config.toml
model = "contrastive audio-text model"
train_examples = 26041
noise_aug = 0.01
encoder_norm = "layernorm"
encoder_kernel_size = 11
text_encoder_norm_position = "pre"
text_encoder_positions = "learned"
init = "torch_default"
residual_init = "none"
momentum = 0.95
adamw_lr_other_params = 0.00072
epochs = 32.9
lr_schedule = "cosine"
final_lr_fraction = 0.05
Rows from block 2 of the text encoder, named by matrix and row number. Rows with one number belong to one neuron. Each number is 128 + 24 x the weight over its row's rms, rounded and kept within 0 to 255. All counts start at 0. Numbers have three digits each. After the name is the row's rms in percent of the matrix's.
# gate: MLP gate (text_encoder.blocks.2.mlp.gate.weight, 256x128), inputs 86-127
# fc1: MLP up (text_encoder.blocks.2.mlp.fc1.weight, 256x128), inputs 86-127
# fc2: MLP down (text_encoder.blocks.2.mlp.fc2.weight, 128x256, transposed), outputs 86-127
gate.160 086:122112151106090139146108162147108146137129166083082134135100147120154137148129104151100143154152118134106115110129139068207124
fc1.160 086:104155131124114104137099128139128172149163129108128123134111181135166130154103118162133136126151154130140104111152129075183130
fc2.160 078:133167117111147082101068144162140130087162129116136149110122173157094131154123141105131177087118135146107129103095124149116130
gate.161 077:091112120149131127115112169118079085105119140133102130124095080146143102142116118112168072141102090115119107106056123122074078
fc1.161 084:124099113104118116113145145142154135111119172153137146166151142150130131123146120145148142109150124169146148160109109136153147
fc2.161 080:102169133115140150150097132158115129103132113122127096103165162146121134107107123171096126142106152151104107120144081120126136
gate.162 116:132157134148185136119144097124150133137113123112151147100138140144138108147073134104139161148100160102112097102131155128133154
fc1.162 128:101086111145111125134138076121145142099155105171132111092172100120141143103133082099102119152117176110138122113150097127152096
fc2.162 114:171108106104086131109125131135142120078137104141177132162137108102129118083085157145115120125144118128132160132116113089126108
gate.163 044:107147100122169110190097110128147125145082118143147127137126125138130154165136120128124106102109126121132145121157136131136146
fc1.163 053:133120140152098121120102141151075093093174150157102104147107133166089146126128132137119150160080186102137129119103128133135113
fc2.163 039:106154164123111160124131154175107140167144118109145150121129125143143102138113148158123131137140157148095172153131109165163120
gate.164 139:123138132143126101142089114140174184145112135130140097109110109133123104157128163122164126176129147124139138160113094103125095
fc1.164 131:151109100131138134111151141109112068088128148112115160140128124129133156084117077136103149114134119118096108116141119141130127
fc2.164 174:135076107113151140122155106095134096130124114105136146134147117185143162098094174156125129126125091131136150124133191122109159
gate.165 109:094151125136141144116102116177135150126051123118123135090148116129120131114108094158114114138142091114124141129086161145129116
fc1.165 110:108077141121107119179147127134127129119168140098125103131122124120114129167154138122143116081119153148141106136134140133133128
fc2.165 103:144130138131128139144145140105112119165115138093184090106103100116135138120114115188128153080149118085109102141095147096121132
gate.166 096:130145126136126152067173108147166149126094136112100085086142103139115109130073112133115069095074138119129095146149117123145114
fc1.166 115:131089170115156115145109162107101122131149142121112172122135155127142133149149118122121149146098153185102122142075141119112154
fc2.166 110:144119150145118149097159091134119119115124097129119125097106119108140121079100080075121123138131137147100156107153101089128128
gate.167 099:099149142164126107114172163152137099109133125083104084131119105146122119125153113122106136131141124092112124097133116111126153
fc1.167 106:135149109160118115113195100157082137111170125106074096154119100156130117135138097104119133137142102137123129091123109084149157
fc2.167 100:120134151107116079120140094122109124165187085137158108114123152109114140133150142109138098131144144136125165147161134135114096
gate.168 089:088173130178119142122136154101117073163093152110147171158107090119159137133088147113154116146124183114119095145125104127142110
fc1.168 093:141116122111152153136160104159145165125130102156116136103147110143096093123098142143118119123131096112153102106130163133143167
fc2.168 078:107106134118141131126165086078124107154102137130099123104167120110090109105119156172129129118176111111107144170116108113147119
gate.169 114:144154099136132148127127168109144158121153156115110121079168089106133171119128156123115120151113143134109109116120093125120120
fc1.169 107:147135132130128135108132126184114156151122155105120126105131088122123140161141163174114130126115119116092124094100150149125141
fc2.169 108:113126113108138125145166145109147114160122099174121159119125103176093098126149113112165079129106114148126127150127127149184096
gate.170 096:125154146111085117137142133132119156134123155105135134121134125098118132117090125114121141096149098135092132128108099117123091
fc1.170 093:165113106127119147138169133143133144119154098128090104140105125119167172152116172149102159124153123102128133120121119100155106
fc2.170 093:118145112138129153109059158114125156114107135114115114152151104159105123156139096092102129158090109102127108129159176135138151
gate.171 118:118139134136132091148141142059102140121137145114097117143107110120132099128126105129135132117165160116083099144156139101138144
fc1.171 114:110147096131128146153144106185136113167113079123146143120110138137114142096134114132137073151113090131186123120105122134138161
fc2.171 127:152156101135087138108112146126124108128085132107127142143115174166119155158145157130102110150107065085158134115132126148081127
gate.172 094:134120141126131136131123151144114154148123163111114152067096105150155135123088136125143120118083076128105108201075104161132109
fc1.172 102:186121126117136080128109117136098138119127141131181114176148168121134119162169120156136161130159141166166126130145140128165178
fc2.172 093:113104119164075135117148122132074146139067118100119135098137114074144134146172116151118139145137151132137149122097133080103132
gate.173 065:137135108136143115105122120128112141111099140146085072173145137135130114114165119139156168103113105152140139122092122143126158
fc1.173 064:095123132135113146211122111135117091124087092147133145098131148107130108127089137139127162133131159123108064132190112168114083
fc2.173 062:101168135134081145137112160105152117129168113127137144112101117103126140119136136112123106130104138107133092069137109136104142
gate.174 076:084112123119142118150151178129092147148119130134105114103128124153139153136106123121116141142140121129147122132171134127137126
fc1.174 077:131171138128096136138150157126119117114140177121117128110117118163073143138147107094093146106128110145191143137140116100137134
fc2.174 068:132110157106119119093155141139120120077119096162133094119135114149128138115149151123088179163089153148163157099117159173163129
gate.175 101:103126148149122132110145093114071110138091109063112111082126119187156135124139131087181116130138116102178099113090171128149128
fc1.175 102:139136129118111149114103095083073074107170132121120131094099129162154133153150101098176110084111175100158158135099125118131131
fc2.175 093:098143145111104154074110108132129157123130113104135142133158132159150122164141128115124177093130145158096121160161109081138162
gate.176 124:180127155152171073151142153122124117164112154143077119095083102131143121113145128122118169147141154123101129107134128141117144
fc1.176 124:196117143164148087167174124102146136136136161112088183119121093126095135144109132110128146156170172132107145138123115157124131
fc2.176 127:099157110122177133176126138103139098124164140130119165167126133099171094107121136138165153124133065106151129106140108212152123
gate.177 072:150183105139141105114099150140147085105181165117105116116132129096092134119088153123116125079116117103115137143095130124141162
fc1.177 074:118120141121115117121153187104112151089125175149131103103166112132068083108096088136119134160137088108116090130113126142121104
fc2.177 069:126113141147163133142194081149132119139119104136144162147112135106161147111126100177119143168097135121137111108174107138144061
gate.178 083:163103142179111175149137130178112149157112122127122113074095158090125130135075136083144134122096091115116154151107123126126104
fc1.178 080:167122127138099175130112128156189117132133129094123109047099170143151097124142114125132100097127112124164129141088152090122077
fc2.178 091:107114154115133129140085128151098117109145124151176123118112142135151098153123105141150153150071172140091079132090123198106088
gate.179 097:093105097162123112071144120147112107152121124154140134120182109151127195078099120106112125129118126067129134143114142125185113
fc1.179 096:142128095092168118126117145137129121124128143112114124163183132111122123139183107164125097117109129157101151151125168119135159
fc2.179 086:161146122122153122132068099120098137132185099080151150116116130105151155139107117107125118103149143163135141109099118130113134
gate.180 064:132137128099081111105075136134161118085132145187119138110163126134119152104117165161137155111162104122110131089159183122117105
fc1.180 067:117098129144143114134104139143130106131143133126109137113130127151098194105115127109133124147106130126157121143155136150146161
fc2.180 055:136115117189153155126141116150097125126147124076126088092170129156123132119169133163134111134138150149138135148113099174147112
gate.181 102:137116099134081126101103151152134140099091156146126141110111137129100048072117127159167157153160153077183175150110136120124133
fc1.181 097:128094151142160102114155122123088146116143127133133088103106114112148166162105120069116126129139086163099119141160115115130134
fc2.181 111:141157123104172148130141149133123115102117113123111122080117130143165170117149152125193117135138082134120138138139131164100128
gate.182 119:131166115141169155144081129170098121128087180130115131143121143138180134090119129167112155113099136144100122120127123086154131
fc1.182 125:164119110117106130117155122149088107158145151160097160193098127133136132098133119138139120129121144145121101105128135125170107
fc2.182 125:142147091109125103087135168178096137134089169081133107124146135134107162135134138088080169114120141131125172127148151081096120
gate.183 095:132138092180153123125097164157115127126162164104103124140165122131089110091154097075112134138093125139129146113113120120122130
fc1.183 098:121125088159156138116110160139112107165156105121131153179157122085089106120178114144093131123134142162119110140136098137131091
fc2.183 105:146103112130163081127087142152114147164152140143128088116118130092145160065081134136080099118112086133111148099080099098134153
gate.184 088:101108151150148104136138118141131125163121131154099143127132076116084121132112150125149113106142133111164121156120141146127183
fc1.184 086:111146183103138106162142132125119085117160115141151179120157110132091088117149124163120128111140126094145124099136152130135153
fc2.184 075:144131175169140096168126112148142123143138125136102145163101102130116136091143119140101117117095115130112113126118127181158115
gate.185 063:100121116098124129144130110153123119119114158091147154114100138096192102172161149095123126157142092109132135119155142149137147
fc1.185 073:120132117104143169122093114128151112108120111119156113115138127093142096155133111103130101143167111151118139103145111082114160
fc2.185 058:119114111201140085100092129114082109144129139116127099124100112143144127113153148125133154158117093129172108124123116138128139
gate.186 055:117111155100100116117104163136133113112162112104160095091129139121119132131140107156095116139093120146108131141133137113110109
fc1.186 059:143148149126109132137137146113135159072141146087129168157154091150091096131102148150104061138085073120126154139077099152128142
fc2.186 050:105101129135125127084110131118132139106123156129101085102153108091151079110125100120101145124131156126176146151117130121115148
gate.187 092:111106122111146141092101161101126179165118138135144133153127179144107142149096150165163112071134124168130121139104142097122118
fc1.187 094:152153144113119099143136113111113062136132119108164129106136102138116144161152135079175157158155130110115123141115073149133108
fc2.187 097:131158111162138155113159155134101104130151140138096106149122089107095097123115160106121130106116139147096146113115144104097174
gate.188 105:158110097086145088123127102136143172138162140125132132118140143106133113153128145141136137147097135095153123115148113148209166
fc1.188 112:096114157118126133091145132109146114115112111139141132104099104137152112137122101147142151139183107111080105083130173114114091
fc2.188 108:163120111107168156108138121121154135099173139139145111146168153144127169082154144142145093101140146159123136132125078187130140
gate.189 117:117108126158120106121165150152108146146145123128120146110104175108110155100145085073158144173130147122100109110113137131147140
fc1.189 104:150126123124168131177063086075172105143089118142159122164138116140164114120116154137117137127141132133121147155138123131123139
fc2.189 110:118158123118142125137081166131151132134086142128144123116121176094143110103151085154153129152143118136129182163097113133134113
gate.190 120:156115122171143121123132169166139175147099128144130150097110088124157166150105120131129117168141141126081117115123133139109157
fc1.190 136:120115077131152138136168145174143155126123110136096146085094108139157121146150134112106131108124158134104140088148168143111143
fc2.190 140:085114122110156121121156150143172137170143130176106189152146131128148167091125108131099132141085136142138126134122170118135121
gate.191 123:158111162146132089139176102106121169094125117124121120104138055127136168094126090083138127126163126100114130126135103096113144
fc1.191 115:121144120138120115146100132142175141153183117120116148120088187131109128119159134155126149176114088167108113136096106106127125
fc2.191 123:081146152109099130145097136155153100124101097123085134124100155145120143120176149147122116134116143134129126131103164154131105
gate.192 082:177112132120119145096169103109126120146155129109144132132103120124154102144136111115125095123120101118133137120166127144139135
fc1.192 091:108136132096127138146166102132138119142133165125125160162130145128107103122103142109129098111171133095159137107158136115163100
fc2.192 079:107104133134138077138121113131120112161123146125163124109157110164131159118131120072169141104129165109115152140099166097122147
gate.193 127:129148161134117123123073123157145132130099200141139144139135115124134110117118115121121119131122105123106088145128184114114102
fc1.193 112:090127138126106141122105110151136135101123178134101146114179146088094124105138103146089147132136116107076114163141151120138112
fc2.193 101:123117106132143145134095148163111170163103149140114172146124066109133159096112102133133128142145093130111138167150086156166124
gate.194 076:098150072140110183116134138141138148117116147102117117137116112102163142156169119180154125124117114117097156126090160096139163
fc1.194 083:114143089112143206129155123130123121161103131150115105147088124122185141135178120148170100139117106114133118121132169118174127
fc2.194 075:117158125090171134115153126143113093165181114127160139104135155168118149084118107130093123149113100125135145140109109152173133
gate.195 115:118140087117112135113144168137109147119118113121095114162144142085133116134067103114170118144153128121072133152111119108126128
fc1.195 107:140118140106107127135124090096132078130133100130158103117156110137134132142168160121069103122147155124143143123149124124116132
fc2.195 123:080165184105105124118170108129154133147176130115171129112132153186144128134138134181140145106144140098131124102117157126113107
gate.196 098:099094123134138118143168139107089142136101144142104160103125150122092124127158087103127180104164151103083127138156154064142131
fc1.196 107:068144113151126149155117154127131074133125141122148089154162110159167133124164131151105113157107132135122107116091110138124095
fc2.196 105:111120121093148126120115057131144145137110164122115136107122086135183133123123105079154124134122131103123098135076085125123082
gate.197 120:111158116152153147119112085150146166162084136128125105119099074119154099130128155134149143153107121134128094120150144127116191
fc1.197 104:141120170135126123117112161105130100127163120132095140148153173144098152132142105144096132102111116102123147127132140125140110
fc2.197 103:103131087177098131101130147129113137126104127147130147084135140133146118153140134108130134090169112112120081126162140117140130
gate.198 103:107112142158150136123122148099122114138122149095099127136131096145121128130139130135129078143108127137113160117126119103126142
fc1.198 101:129170174149133178117143138117105111124132142133091142123118161111109142139129156107159121109158138133109133107105119134126147
fc2.198 092:115099096177120123119117084118126142116086121108155132123158118138137140102145172134090127094143098150109118147155168166140086
gate.199 085:136095152169125132121114122160134145125162152103179083107082091143146149116089112120143131097158152109136183120116121183117125
fc1.199 093:128154136099107138178094141155146114140156114097116085111133112148124139116135087137079108110132115137138109113111116169108172
fc2.199 086:079125149129146139124061103112122188143166169170158125139171123141114137158134136143126103150145135086088096098169143092168132
gate.200 073:130122099112148132143101136136093125160107099123143130111167110110171131121112121076119140129128112133127121113134162090107147
fc1.200 068:124116126128151122121085136160153133118124117120131137121140131105152114111131119082115113123146102106120081067140126080154116
fc2.200 079:137134081122140121130060113145154145103140128087121167162130091098082102125137140110113115104107103126099118137139099104153116
gate.201 092:134113181145112105125140128148100133150092131113104122139145122112162157089080111094154099113156110126079105096135153098118139
fc1.201 079:112175135105110137118127116094131175097175146174126144107138147131106152146126156146122164151151092178105136107107131146144113
fc2.201 074:142096135118128160132140139178094141100151150134146118103134105136189160110140171081139135112137108063118127136147104107134138
gate.202 105:109115142070168129160083153136128136087157129109077180111120121116156127132145135133138166168128136109129146156130140138131113
fc1.202 092:159109151172067120108143127106118129176120145166147079143153121137113147139126154167143084085101174111119107100152103124119142
fc2.202 094:130144152117146138110149107148129102162098150083140148146120115147099133126128099119110138079124134153139137070114130126115117